From a checkpoint of a small autoregressive pixel model: 2.15M parameters, arch transformer_decoder.
Rows from block 5, named by matrix and row number. Rows with one number belong to one attention dimension. Each number is 200 + 30 x the weight over its row's rms, rounded and kept within 0 to 999. All counts start at 0. After the name is the row's rms in percent of the matrix's.
# v: attention value (model.blocks.5.attn.v.weight, 128x128), inputs 0-127
# proj: attention output (model.blocks.5.attn.proj.weight, 128x128, transposed), outputs 0-127
v.14,092,231,205,231,229,240,211,157,165,188,131,215,220,219,202,237,216,193,197,187,192,178,194,252,181,255,238,159,202,291,242,187,208,205,186,194,152,184,232,155,208,193,142,153,200,194,195,172,174,161,178,174,169,180,175,192,191,206,191,204,230,216,216,171,245,209,208,164,187,205,260,182,233,264,220,177,195,212,210,218,207,193,190,214,177,187,125,205,186,263,178,149,218,229,184,245,210,162,210,194,143,159,208,187,217,209,224,164,152,221,241,209,214,172,200,162,183,224,169,189,277,201,193,204,246,185,169,179,201
v.15,113,147,115,193,249,262,190,194,234,144,172,229,177,185,210,208,186,201,239,189,185,176,206,165,207,183,263,213,200,210,271,210,248,278,219,218,181,203,198,236,184,165,206,197,212,211,217,197,202,177,184,207,198,208,162,220,175,179,202,225,169,199,205,168,180,148,201,191,140,253,238,180,214,224,226,256,271,217,161,220,231,240,230,137,224,181,196,212,195,159,213,213,190,210,196,193,255,158,195,205,173,137,206,177,211,208,169,203,191,146,217,204,229,189,208,212,183,179,196,169,258,229,195,199,191,234,237,225,203
v.16,084,207,228,208,169,171,223,169,192,239,170,221,225,193,194,173,186,213,241,197,112,226,256,233,194,163,203,185,206,138,155,170,236,143,198,207,219,177,155,192,237,238,191,198,136,213,197,207,195,207,163,238,250,201,156,162,162,220,175,192,225,171,219,207,214,256,192,261,139,143,144,193,194,195,179,197,170,188,174,215,185,201,228,284,188,176,182,180,237,192,181,200,187,222,215,177,207,198,208,200,213,200,228,244,185,242,219,224,234,238,173,196,216,199,183,185,193,171,217,199,184,223,253,151,230,252,213,243,183
v.17,087,230,227,168,159,181,177,200,214,226,217,179,210,162,201,182,239,188,195,240,172,212,284,233,201,121,198,118,177,240,187,168,162,167,203,197,226,237,209,218,195,202,195,169,210,230,235,215,202,242,216,231,220,167,230,242,242,192,238,155,246,181,220,183,144,240,218,198,208,191,178,233,181,165,182,173,151,212,207,169,148,201,185,259,212,209,229,224,191,183,210,199,199,245,261,215,144,219,213,194,237,204,201,200,187,191,230,149,228,203,197,192,218,216,173,205,223,181,282,215,221,218,219,223,138,205,227,196,168
v.18,112,169,188,200,196,175,185,128,150,211,244,236,257,183,168,214,214,236,193,184,175,179,208,236,165,225,193,221,227,143,166,162,136,158,206,202,141,223,194,183,195,256,175,274,213,196,151,156,181,287,229,193,184,171,190,182,180,223,175,209,252,209,185,172,266,237,194,180,195,231,215,215,219,205,205,222,143,218,216,179,191,178,199,242,215,229,165,182,143,203,223,242,215,204,252,225,146,235,212,189,224,187,199,186,162,226,210,189,191,207,235,224,210,185,217,183,166,160,183,210,166,195,223,212,187,217,193,159,207
v.19,100,238,150,205,185,196,181,225,199,163,179,168,196,145,202,211,185,218,134,200,198,199,158,149,198,231,234,218,191,222,198,190,149,261,197,174,203,188,224,165,221,233,181,156,242,158,187,204,194,218,136,199,224,190,176,219,192,206,259,209,176,195,231,212,156,170,213,197,182,197,269,189,243,213,218,213,164,187,183,184,130,205,175,213,226,236,142,218,180,201,205,205,215,245,207,119,247,172,191,223,211,199,253,200,220,153,257,194,155,207,161,210,185,162,222,208,157,155,198,194,216,230,192,236,184,248,231,157,197
v.20,117,246,210,183,187,194,207,226,213,183,212,294,182,209,170,151,163,186,225,175,169,199,220,202,219,216,186,187,180,169,224,206,242,266,186,187,236,206,191,251,211,204,220,210,241,198,171,192,187,176,227,194,185,205,213,211,180,201,216,200,151,224,192,204,154,144,217,188,136,216,242,163,181,202,198,230,251,236,136,202,180,146,200,146,203,182,253,196,180,166,209,173,215,258,226,198,199,143,194,248,197,218,194,143,209,175,219,152,197,194,187,167,177,192,201,244,280,181,194,184,150,174,145,231,152,195,211,192,221
v.21,078,255,171,206,177,195,204,215,194,203,202,230,171,160,169,210,259,227,137,176,121,189,129,206,237,160,196,243,186,225,193,218,221,191,208,215,227,187,219,227,193,154,214,211,260,205,220,286,201,233,216,210,194,246,222,214,224,209,205,188,183,221,197,234,191,204,204,191,144,195,185,215,189,213,173,266,163,216,171,204,245,156,203,222,223,153,239,171,233,196,230,207,272,269,200,239,215,221,215,161,214,218,210,214,209,213,147,167,223,182,185,186,181,213,178,187,169,216,123,212,182,181,184,225,171,201,169,172,178
v.22,103,268,161,181,207,180,221,238,195,212,196,205,202,168,167,148,172,213,178,224,184,196,214,200,171,214,172,180,227,186,274,247,203,168,200,214,179,249,219,180,215,203,186,182,156,182,217,217,229,218,231,167,197,152,156,253,140,200,212,200,222,209,189,143,175,212,216,230,195,203,202,222,201,195,238,166,167,226,199,176,124,184,213,194,187,182,193,199,206,211,158,176,193,195,178,201,223,272,172,203,218,171,196,255,196,219,204,264,196,225,210,217,227,196,198,210,277,187,165,177,181,207,191,322,241,178,210,243,197
v.23,095,245,215,211,170,254,178,221,172,164,180,220,183,195,193,220,150,227,220,188,235,181,187,220,242,200,158,207,183,237,203,210,181,244,231,170,186,218,195,185,246,198,253,156,223,204,186,195,234,172,204,187,180,177,203,159,205,183,227,204,241,83,190,194,146,239,250,172,191,215,243,183,203,193,174,241,160,198,229,190,158,121,210,199,178,209,269,197,195,203,236,189,259,258,143,198,187,189,189,227,174,201,230,174,189,174,230,195,148,205,209,185,201,230,184,203,218,279,213,217,243,198,205,185,196,208,177,203,192
v.24,073,204,205,187,191,243,193,139,152,236,209,199,201,178,147,166,242,195,208,179,181,158,208,213,219,210,239,258,227,193,190,213,179,184,160,253,223,172,222,190,192,186,179,243,191,166,193,218,156,197,204,197,177,172,174,138,209,193,177,236,231,243,197,186,258,227,194,194,222,160,183,224,242,162,180,250,197,206,194,219,212,203,213,200,216,174,199,156,163,216,204,248,228,120,241,208,153,198,218,211,237,245,193,236,193,269,156,218,131,188,173,220,211,249,263,196,181,198,276,207,193,162,198,190,199,216,199,163,212
v.25,075,216,181,242,229,210,227,156,187,162,132,228,179,203,193,154,268,228,177,180,222,199,165,184,272,223,243,192,211,236,208,183,189,200,208,181,199,183,222,176,207,188,178,290,211,185,264,219,248,181,154,192,249,202,184,168,200,217,169,234,206,218,206,215,222,179,195,252,145,179,224,186,202,194,199,199,252,194,198,237,188,220,180,169,242,142,217,191,143,159,175,181,221,208,221,181,197,172,181,194,210,186,235,206,219,194,204,248,212,249,196,221,187,199,202,230,265,161,185,200,242,208,179,228,204,182,280,158,162
v.26,108,136,165,223,222,234,212,172,189,188,182,204,226,190,171,190,207,187,197,250,221,169,212,171,244,231,220,143,214,181,131,190,201,184,215,211,219,236,226,204,187,187,185,159,181,185,238,169,192,239,182,201,152,226,175,193,195,229,193,169,234,239,231,200,231,186,150,243,277,180,88,212,196,162,176,261,217,201,205,209,231,201,191,175,173,124,161,172,210,196,188,218,191,123,219,168,176,233,214,167,188,202,196,210,222,202,200,177,188,221,185,165,197,232,221,175,195,208,263,205,141,221,193,162,220,221,202,194,196
v.27,082,162,184,203,212,192,191,177,222,228,175,162,177,188,141,177,227,207,186,241,262,145,185,245,192,202,266,216,221,223,215,190,160,180,157,223,180,219,202,215,185,181,180,250,282,252,204,210,203,202,206,189,170,192,211,200,193,213,146,242,241,199,172,250,195,180,168,213,236,206,203,238,208,191,170,177,251,226,211,190,199,140,178,189,194,226,196,197,207,221,195,274,183,130,228,219,197,223,215,195,238,210,196,217,197,212,210,192,157,119,258,199,202,206,221,206,237,242,228,189,164,165,201,224,165,235,237,153,153
v.28,082,197,171,196,180,162,179,117,200,198,171,232,179,193,210,200,236,170,220,218,129,153,193,212,169,204,294,171,217,165,183,230,235,252,220,187,204,222,199,186,197,268,194,233,208,182,202,155,214,147,244,189,214,182,196,142,158,231,186,238,223,189,192,225,157,223,215,204,184,220,204,177,161,264,213,198,171,189,214,190,175,218,153,270,206,203,169,196,204,225,180,249,151,235,207,209,202,155,187,234,212,130,197,166,198,231,215,216,208,184,210,220,207,209,174,189,199,224,213,219,199,219,183,223,266,197,244,251,195
v.29,100,183,220,205,220,207,190,198,214,199,181,189,152,233,198,173,185,192,181,196,308,190,289,187,201,209,167,273,231,196,281,216,277,184,203,225,206,217,208,207,201,185,199,210,206,214,177,235,171,205,283,198,143,196,186,173,211,234,175,198,153,186,210,230,173,156,216,197,206,185,200,183,235,181,174,219,171,165,195,194,198,170,239,207,190,226,197,188,203,193,214,232,193,169,216,124,187,193,205,201,216,187,158,223,212,206,176,218,218,178,188,203,209,189,219,162,167,165,185,184,207,235,205,142,165,213,93,206,213
v.30,090,246,203,207,211,214,160,155,190,201,170,201,189,234,236,169,237,199,208,228,186,196,181,201,182,164,220,232,237,228,166,169,170,231,242,193,194,210,186,183,180,197,159,211,223,196,241,224,238,182,199,209,176,192,183,219,199,213,173,163,185,148,224,225,207,216,216,241,151,229,217,143,170,199,221,191,175,185,193,146,161,190,211,242,255,183,208,178,176,141,177,181,247,256,241,176,228,215,195,119,204,138,197,206,204,152,164,194,279,159,187,186,194,171,176,154,234,144,120,231,206,237,206,196,197,214,182,177,187
v.31,095,180,166,220,225,156,206,254,223,161,167,224,193,140,225,199,195,230,220,189,220,243,203,164,204,222,227,184,165,195,199,193,290,184,211,176,160,199,224,179,202,178,198,149,152,207,230,212,245,161,171,194,274,272,177,236,210,222,188,201,145,189,217,193,181,192,206,188,226,203,168,212,198,203,263,186,178,171,237,161,203,212,214,264,155,178,155,220,225,214,216,220,232,201,180,250,261,221,205,195,205,185,223,227,229,210,190,185,216,180,199,204,191,128,218,180,188,199,152,154,164,191,203,238,262,213,238,176,211
v.32,093,199,247,154,194,192,223,209,190,204,199,182,223,199,176,154,249,149,200,156,212,240,178,175,152,224,261,195,176,159,228,204,245,210,162,258,219,172,189,220,231,220,206,223,228,193,199,230,191,199,238,180,157,177,230,202,208,193,180,282,220,257,159,187,216,212,218,176,171,219,257,229,210,221,217,164,203,255,229,213,160,193,208,173,141,200,117,206,210,218,148,182,212,193,190,195,138,168,186,211,216,221,258,239,212,212,196,216,247,233,196,195,203,176,260,156,201,218,181,171,188,213,184,141,205,205,184,171,194
v.33,094,201,163,250,237,204,173,275,170,227,222,189,220,190,150,165,209,176,188,213,191,154,158,228,183,238,159,218,236,176,188,183,202,210,173,195,172,180,225,215,295,192,174,186,215,133,188,184,217,214,264,204,191,253,202,219,197,216,228,238,206,156,181,216,207,148,243,207,208,230,206,242,188,280,209,272,165,219,162,200,180,192,201,188,216,192,242,172,172,171,193,241,189,229,221,236,260,190,191,215,208,232,213,227,179,165,202,192,178,195,161,210,215,195,163,172,225,202,154,192,222,155,206,201,229,139,199,217,217
v.34,091,192,210,153,171,171,242,244,176,190,197,183,197,167,189,184,178,200,199,169,211,210,254,192,188,110,140,207,203,200,198,276,144,204,222,226,192,219,213,231,160,200,180,281,216,199,151,223,181,219,172,187,137,203,192,233,191,221,193,216,180,202,220,169,181,219,197,186,217,164,144,173,200,197,169,200,194,230,197,212,233,221,195,174,217,229,198,221,198,249,150,142,203,175,251,183,175,240,217,212,213,159,168,205,236,210,152,148,166,139,181,211,226,208,242,210,238,190,213,205,199,219,208,191,119,229,250,197,198
v.35,092,181,220,194,204,250,227,171,187,148,128,218,212,249,192,179,257,206,180,162,237,168,222,239,198,228,223,188,203,225,215,230,188,206,228,210,169,194,197,189,228,187,208,162,202,171,158,184,192,184,165,217,206,198,198,86,200,205,209,222,191,186,165,178,283,189,176,199,201,220,217,196,183,149,164,207,203,183,227,216,141,230,191,183,216,194,177,193,171,230,216,222,234,236,188,217,211,202,197,120,168,129,204,190,211,237,197,163,274,195,178,199,188,221,229,178,201,185,148,226,172,229,165,218,134,240,208,184,217
v.36,098,192,197,200,182,213,192,204,208,233,178,204,182,204,172,228,179,177,169,215,158,131,182,195,222,130,197,192,229,193,169,213,202,205,195,221,211,192,195,125,238,171,172,131,265,214,195,215,184,185,197,174,189,172,191,178,207,213,169,227,191,146,215,258,232,252,206,209,233,210,168,173,213,205,280,208,132,227,180,188,244,159,161,178,188,244,180,196,206,197,145,147,168,166,180,164,177,212,210,278,217,193,187,170,167,197,247,241,185,191,204,209,190,208,161,177,246,256,243,209,227,178,171,213,200,165,205,228,205
v.37,099,256,230,165,197,223,221,218,163,168,249,205,220,219,228,178,178,192,221,225,182,192,165,196,274,131,175,184,186,187,204,201,175,248,234,157,236,195,174,151,145,163,213,183,166,200,167,194,212,227,186,209,149,217,191,201,205,189,231,183,205,181,193,220,144,213,179,218,233,192,205,141,188,192,230,211,185,226,172,185,213,151,196,260,191,165,175,186,205,168,163,221,181,225,157,262,192,236,171,126,236,190,155,195,195,230,264,157,198,228,239,195,179,120,235,201,212,229,187,194,216,199,194,256,204,195,179,195,187
v.38,090,169,237,203,243,229,237,227,198,234,224,238,218,230,208,175,181,252,218,243,188,202,239,166,197,238,230,213,190,176,175,201,236,218,200,170,188,197,188,217,204,235,251,195,233,182,250,217,215,258,215,206,227,246,195,182,178,169,238,126,209,217,201,268,197,205,199,196,190,246,231,199,151,194,202,196,201,224,169,202,147,208,227,236,179,177,241,212,205,280,178,194,265,283,235,161,225,250,182,150,193,233,208,217,220,171,151,194,240,187,200,177,195,141,201,225,246,182,241,190,178,207,199,194,210,196,209,236,211
v.39,082,234,215,207,219,215,191,183,228,145,211,196,222,177,230,155,218,184,206,158,138,226,244,179,200,174,211,195,184,245,173,188,201,205,187,195,250,154,237,136,227,164,167,147,185,254,257,179,227,139,165,211,240,211,188,169,186,231,175,199,189,183,210,218,141,188,192,190,203,216,128,262,230,167,132,252,220,178,227,260,185,219,199,225,207,229,246,192,246,199,174,166,207,233,184,197,152,199,223,222,188,175,231,254,210,219,185,223,185,192,189,196,184,144,162,182,175,213,197,213,199,189,195,244,235,199,224,230,203
v.40,112,147,224,161,211,202,220,225,252,177,159,212,203,246,203,157,182,199,221,248,199,147,276,197,215,283,223,237,191,211,210,177,229,166,166,224,263,160,188,182,236,200,218,226,194,234,202,174,215,192,217,193,177,210,173,130,210,192,213,197,177,223,208,216,208,179,198,206,198,254,171,187,164,213,227,210,205,220,222,209,144,215,225,180,176,229,185,156,178,227,215,223,179,118,186,211,195,205,179,272,185,204,142,163,182,203,228,188,193,252,208,218,219,219,201,220,202,181,284,205,195,172,188,157,212,222,223,244,166
proj.14,104,152,173,185,195,177,144,182,211,197,200,162,210,193,211,175,213,241,214,227,170,159,243,182,192,162,171,193,178,177,179,182,190,153,176,197,235,214,187,168,226,232,228,234,129,225,181,189,193,218,207,213,230,246,243,218,187,157,193,206,160,217,233,135,258,183,194,176,208,194,215,223,153,210,207,227,193,236,239,217,203,187,210,208,199,106,190,167,204,183,227,180,200,230,226,95,237,228,233,234,243,213,226,177,203,159,215,227,187,183,184,209,200,245,227,242,139,189,188,241,181,195,232,179,180,209,136,194,212
proj.15,112,138,227,209,194,192,179,212,193,189,241,231,184,203,177,172,182,225,156,245,211,205,228,230,204,205,177,174,194,193,165,200,204,171,200,122,231,223,170,166,206,231,208,203,182,173,194,179,193,213,178,183,190,217,230,182,193,172,205,234,190,162,227,260,250,260,188,195,180,215,284,219,160,207,236,196,128,205,198,216,175,200,168,246,204,181,169,200,200,201,237,141,189,237,183,124,180,195,205,200,256,259,207,221,214,242,251,162,181,192,197,199,219,234,223,217,210,186,172,246,211,159,216,172,229,176,200,215,107
proj.16,090,191,247,232,261,203,213,219,136,207,165,170,148,214,239,219,188,191,200,175,271,192,172,215,206,227,144,170,154,237,240,206,192,244,172,225,187,252,206,234,129,202,224,209,213,239,234,242,225,182,218,219,197,210,252,206,224,187,235,203,216,217,174,191,214,153,233,159,199,250,213,174,229,227,186,203,183,224,212,179,221,184,190,162,183,251,183,205,193,235,152,173,217,180,157,187,217,218,180,165,192,221,179,244,157,174,211,140,191,176,208,210,182,234,203,200,250,167,199,276,177,221,128,186,201,201,217,201,191
proj.17,098,203,228,191,237,176,173,236,169,177,150,172,224,236,210,228,192,186,241,178,229,208,178,206,181,258,194,214,204,224,278,209,221,274,168,199,203,191,198,238,167,206,247,234,196,206,167,161,213,161,235,186,141,223,218,151,160,168,232,214,186,211,197,191,274,202,230,147,187,213,208,218,216,231,194,184,176,171,168,150,219,152,209,197,255,220,206,164,196,221,204,168,160,207,147,167,211,174,226,135,196,230,159,236,167,195,230,203,159,199,164,186,193,239,209,198,228,185,162,267,193,238,181,195,210,196,155,203,192
proj.18,106,172,193,181,229,234,227,206,210,196,160,183,170,171,256,206,155,163,158,274,202,208,192,235,236,233,163,117,158,210,166,203,148,235,175,203,181,180,211,238,176,214,192,182,183,241,206,192,196,155,191,209,210,196,246,248,215,228,188,182,145,208,185,219,183,200,185,215,165,236,193,171,170,234,214,220,172,213,250,242,196,179,188,187,164,192,171,198,229,147,184,191,263,186,199,177,222,184,204,238,163,198,225,247,210,109,202,209,212,213,191,199,229,157,196,197,229,209,248,220,187,192,149,175,145,180,231,190,142
proj.19,101,228,169,189,174,224,206,132,207,179,278,179,214,232,209,158,222,181,180,208,172,213,237,192,184,172,187,199,245,216,185,216,240,121,171,218,162,177,221,210,211,182,149,174,214,243,226,148,217,217,199,167,231,178,149,220,181,232,176,189,226,195,186,188,136,253,204,257,209,178,160,211,171,150,200,211,245,214,228,188,237,178,221,203,163,163,202,230,167,191,204,259,196,189,236,216,132,221,203,184,203,188,236,139,226,177,222,226,209,215,224,223,180,237,241,162,181,205,242,203,212,217,257,223,196,192,159,197,232
proj.20,088,235,196,174,111,203,141,258,195,188,206,196,209,226,173,243,218,228,195,200,186,218,229,165,124,170,239,244,235,152,209,212,223,181,239,201,197,205,187,203,267,198,190,198,194,160,162,156,183,221,162,201,180,175,153,179,176,170,157,205,191,184,218,190,227,232,168,201,212,188,202,244,191,183,236,181,228,129,193,206,223,220,198,229,229,210,212,217,191,182,212,178,152,228,195,240,206,201,250,203,247,199,150,163,228,264,191,272,160,202,214,176,179,178,221,238,174,198,193,177,210,200,280,218,215,171,211,210,200
proj.21,080,204,237,192,212,178,192,191,236,217,188,194,239,226,198,170,202,200,197,209,215,137,206,151,204,199,265,218,187,172,255,177,192,192,236,214,143,199,176,188,137,246,192,207,206,195,153,112,208,166,213,203,232,189,197,165,170,207,253,210,246,194,195,177,165,145,228,181,204,190,214,180,208,190,177,209,286,172,152,195,247,238,240,173,247,225,213,213,163,191,167,234,174,208,165,207,193,196,200,193,185,227,213,198,213,239,174,299,191,193,199,212,222,200,223,213,205,239,178,173,202,221,189,216,256,248,204,150,237
proj.22,088,192,180,169,146,219,157,199,148,204,213,201,205,236,202,251,228,219,169,171,192,250,194,165,145,176,263,244,208,224,183,175,195,188,166,142,196,177,201,220,253,205,190,209,219,182,203,260,185,201,156,202,159,181,174,144,187,173,169,212,186,177,242,220,212,224,159,224,196,226,190,226,215,161,244,187,210,161,192,217,171,163,190,209,222,225,176,183,181,151,212,162,158,208,191,263,228,230,282,225,217,209,177,200,222,237,214,209,137,243,201,150,163,207,204,222,178,201,234,208,208,182,235,190,197,116,228,205,201
proj.23,104,194,199,203,116,180,165,229,248,209,198,197,221,225,174,157,228,172,219,194,183,191,236,177,195,208,246,205,239,165,255,212,226,218,160,230,201,201,218,230,200,225,171,181,185,199,182,101,222,208,180,191,187,214,167,219,184,196,202,178,181,226,175,214,228,196,216,206,174,135,192,258,211,206,163,176,205,167,159,204,250,262,200,205,255,204,191,220,194,184,223,247,157,259,257,199,182,151,232,161,252,214,179,186,198,224,227,242,219,217,214,227,198,225,219,170,162,174,166,209,210,239,253,251,194,203,181,150,222
proj.24,099,160,179,195,217,183,260,187,251,218,179,206,175,161,249,207,187,207,187,243,187,222,217,213,233,223,204,194,179,157,175,215,169,200,250,212,163,225,165,191,180,202,196,200,210,185,178,198,169,199,162,208,190,247,249,206,221,226,193,212,199,227,192,209,165,131,199,209,181,253,205,151,137,259,201,222,180,236,218,233,146,202,171,193,137,206,193,178,215,141,210,172,239,218,182,225,254,177,189,271,201,164,207,220,227,177,186,222,237,187,201,225,240,105,196,192,225,232,160,182,204,166,158,175,205,227,256,220,186
proj.25,078,206,205,216,188,205,198,221,212,189,203,145,173,195,199,232,227,188,229,161,172,217,268,154,108,171,219,231,237,181,244,201,216,152,252,247,177,231,221,242,217,214,217,208,158,212,132,135,179,214,193,213,219,224,172,173,182,222,153,175,212,244,219,153,160,147,198,190,229,205,209,203,187,218,200,181,212,156,221,176,195,197,214,234,180,182,168,205,173,236,227,188,174,194,169,202,217,222,190,229,226,187,145,198,210,243,172,210,158,147,175,193,184,177,218,162,202,154,215,166,168,207,251,184,287,218,194,191,228
proj.26,095,176,149,205,216,157,219,192,241,231,182,219,219,170,186,226,243,268,200,222,171,212,225,205,193,212,194,224,199,212,177,243,188,194,217,174,146,163,159,164,185,192,204,215,226,157,167,299,148,188,164,150,246,235,239,178,230,175,247,235,224,187,209,213,193,184,194,234,186,228,196,177,180,221,209,236,167,226,205,225,170,178,174,160,193,229,207,202,249,169,224,194,244,239,197,260,223,189,219,274,229,214,211,184,217,228,202,224,207,209,252,231,274,146,193,196,216,194,201,199,236,155,190,181,196,242,228,197,202
proj.27,090,169,193,150,218,233,244,197,231,166,246,234,221,162,235,216,152,171,155,246,184,236,172,219,225,206,209,200,209,164,181,196,133,211,236,175,187,179,197,213,213,241,171,212,177,181,179,181,194,228,207,194,209,209,208,212,180,206,169,188,143,246,241,226,228,191,206,217,180,230,201,168,179,251,248,213,132,233,245,225,178,187,216,243,196,148,165,162,211,155,201,187,222,210,166,171,213,166,223,283,153,205,204,219,250,153,178,246,185,235,171,163,211,144,180,224,200,208,206,207,157,186,158,169,195,190,165,223,168
proj.28,090,176,272,177,238,264,180,254,166,217,148,172,187,218,213,236,161,200,196,197,241,210,186,210,174,208,172,157,178,258,223,187,178,240,170,173,211,202,219,255,203,205,249,242,175,238,186,240,194,209,177,220,210,232,233,219,208,159,197,150,139,214,201,174,245,151,190,183,200,219,229,188,233,213,209,180,158,193,227,206,219,201,200,179,223,235,149,181,210,217,157,143,200,168,155,166,220,213,202,186,187,233,181,266,174,174,167,163,145,163,167,170,197,178,232,200,232,161,214,251,171,214,191,164,186,197,185,183,163
proj.29,090,225,182,171,186,216,207,172,179,166,266,190,184,225,207,131,234,172,198,175,191,204,195,173,205,177,216,199,202,157,178,177,181,172,213,221,218,210,221,155,185,200,148,181,196,162,248,156,225,208,164,232,203,199,152,234,176,226,121,231,195,234,238,209,213,195,235,204,226,168,186,196,148,172,198,193,229,211,199,184,162,201,192,235,189,82,219,206,151,238,205,188,170,210,227,207,214,235,159,211,210,191,200,156,235,186,220,174,215,228,208,172,133,228,182,173,190,219,190,176,241,195,203,241,224,125,189,258,227
proj.30,091,228,214,196,216,216,183,234,192,179,187,134,183,232,208,180,213,145,228,171,207,194,231,152,144,189,221,175,206,215,289,187,210,207,185,238,185,190,259,234,171,219,213,216,147,213,186,118,211,159,187,222,231,228,168,197,160,215,150,191,167,247,241,177,198,160,239,172,210,157,185,217,189,191,169,173,222,144,201,174,215,175,207,216,221,142,170,204,169,265,220,196,168,197,201,162,197,244,190,188,208,228,162,205,185,196,205,201,153,194,182,194,179,251,221,149,210,178,242,197,210,228,225,212,242,172,133,184,208
proj.31,094,214,200,203,236,201,192,145,158,181,264,204,215,229,188,230,215,222,152,178,195,180,168,199,215,172,171,199,157,214,150,164,161,151,190,173,206,189,212,178,201,191,165,195,234,216,263,289,207,204,241,200,239,152,195,205,208,191,250,195,221,158,205,199,164,231,184,245,215,236,199,135,234,177,218,222,249,274,237,223,212,196,246,172,202,185,225,243,187,220,133,216,237,167,195,203,156,255,181,196,171,205,270,175,216,196,223,183,221,223,198,183,153,238,177,208,195,188,222,195,196,184,154,201,189,174,208,222,197
proj.32,089,199,196,136,142,210,194,135,158,204,229,204,218,164,212,179,170,246,195,219,191,129,205,177,176,166,143,210,176,183,214,217,204,207,207,207,204,167,210,227,139,150,175,221,173,198,183,228,151,214,184,161,245,248,181,214,175,186,225,170,153,197,214,162,198,217,210,173,238,158,153,224,145,185,197,185,219,167,194,214,236,194,164,222,213,193,196,186,151,159,148,203,203,220,191,152,198,217,228,201,195,254,147,131,186,197,232,210,160,153,226,193,162,180,191,176,234,217,188,231,168,159,244,203,196,193,194,257,179
proj.33,084,226,201,173,178,208,250,135,165,196,182,190,213,171,179,187,118,178,225,239,244,204,246,148,214,163,207,207,172,254,227,185,151,203,232,267,200,189,196,206,151,213,180,232,173,178,207,235,172,217,215,169,266,185,245,221,233,238,199,218,177,209,198,224,185,190,184,174,209,142,184,172,185,167,205,201,249,166,225,236,214,240,207,150,155,179,176,199,193,221,189,195,175,176,198,194,188,167,152,195,232,194,164,104,216,259,215,217,212,180,203,236,183,202,199,182,186,182,223,162,152,187,254,214,198,215,225,196,218
proj.34,101,247,176,190,206,209,169,188,187,223,195,210,215,253,238,252,186,183,161,160,176,199,182,238,199,222,206,163,177,200,153,169,255,202,178,139,182,171,179,151,209,187,211,209,214,215,217,183,250,188,179,248,133,153,164,151,186,168,235,180,246,212,179,184,227,252,182,234,156,240,223,210,203,184,216,206,193,204,176,188,168,199,210,240,214,245,224,222,193,171,223,210,234,179,155,240,202,229,167,183,194,207,213,245,199,196,195,238,190,248,144,144,198,153,147,202,193,202,186,199,278,223,138,196,239,175,175,208,233
proj.35,091,176,155,188,218,176,137,251,193,218,224,256,221,155,189,207,235,275,225,204,221,270,163,185,182,218,228,238,238,149,203,208,239,156,179,191,217,197,192,218,217,202,206,197,157,205,207,183,204,171,241,234,201,255,128,207,215,197,151,198,251,258,225,213,202,140,252,213,229,238,184,150,224,200,195,179,234,180,230,184,216,203,187,227,227,230,210,210,248,202,222,224,173,197,205,144,183,199,223,260,224,228,218,215,178,181,193,187,186,260,200,194,215,186,228,209,223,149,209,160,220,180,223,215,227,224,180,228,162
proj.36,106,230,173,259,159,181,180,217,215,205,212,208,230,249,173,201,202,187,231,199,219,268,209,207,206,190,204,218,230,227,237,173,172,238,248,187,187,230,188,197,201,224,195,229,205,189,197,170,191,222,178,243,227,174,190,205,186,237,202,242,214,196,175,180,134,175,174,210,193,166,225,268,218,200,150,230,237,225,220,206,214,253,230,211,204,200,235,233,184,225,244,239,183,203,218,208,191,198,201,152,223,193,221,230,228,253,176,203,245,219,171,224,234,190,210,216,128,120,173,160,227,274,251,216,219,252,268,176,188
proj.37,100,115,205,228,242,168,167,212,263,206,191,207,185,199,186,173,198,180,206,204,226,262,227,209,181,238,242,224,223,223,200,208,194,172,157,161,186,247,205,194,253,225,213,171,216,212,225,255,212,163,153,197,196,205,228,206,237,203,150,185,168,148,222,215,213,230,167,187,153,192,161,217,230,198,200,197,184,191,197,189,183,142,167,132,240,192,185,195,233,178,216,170,184,259,223,167,218,183,260,230,173,202,261,234,190,209,158,187,192,224,193,264,244,238,224,213,209,206,245,201,219,265,207,216,195,233,188,162,195
proj.38,100,176,206,196,212,224,173,224,199,233,195,227,204,171,200,164,182,173,187,172,250,238,201,159,230,197,215,209,217,199,178,182,214,166,188,243,180,180,191,189,221,147,197,245,134,167,186,225,204,203,199,240,197,187,211,207,245,216,148,171,240,257,200,156,249,130,209,186,190,107,179,160,194,232,196,186,204,224,262,218,232,193,152,227,233,226,214,171,264,159,199,204,223,159,169,213,193,145,228,234,194,190,219,173,218,181,238,217,206,231,230,218,209,229,210,215,278,275,188,188,194,216,195,178,174,211,165,208,226
proj.39,089,201,218,250,179,189,241,230,236,221,218,169,152,224,185,225,203,235,176,213,182,177,146,238,231,244,170,162,197,172,226,157,157,209,238,230,202,229,194,190,164,243,168,202,225,217,189,199,203,212,199,125,189,176,212,261,163,195,215,179,218,149,179,225,146,233,217,249,170,232,251,163,195,202,229,185,210,193,183,167,165,201,222,170,146,171,201,216,161,213,186,213,181,193,204,242,228,202,202,229,185,200,211,168,207,223,173,176,227,188,169,160,212,198,196,162,135,174,302,235,195,214,179,133,176,195,235,192,200
proj.40,109,242,178,200,111,186,194,227,159,220,197,242,206,239,154,259,240,215,172,207,178,250,181,198,207,140,202,227,252,212,196,209,218,219,230,180,181,210,167,199,184,164,198,214,223,208,189,181,154,247,180,221,195,183,214,203,153,197,225,205,212,229,174,208,148,160,206,216,204,159,260,233,215,208,208,184,244,203,225,194,275,220,212,211,196,252,252,249,175,181,196,244,205,186,191,205,224,163,234,194,230,199,182,205,235,256,179,202,223,161,243,170,195,176,180,236,190,196,131,236,203,210,243,193,188,227,255,257,208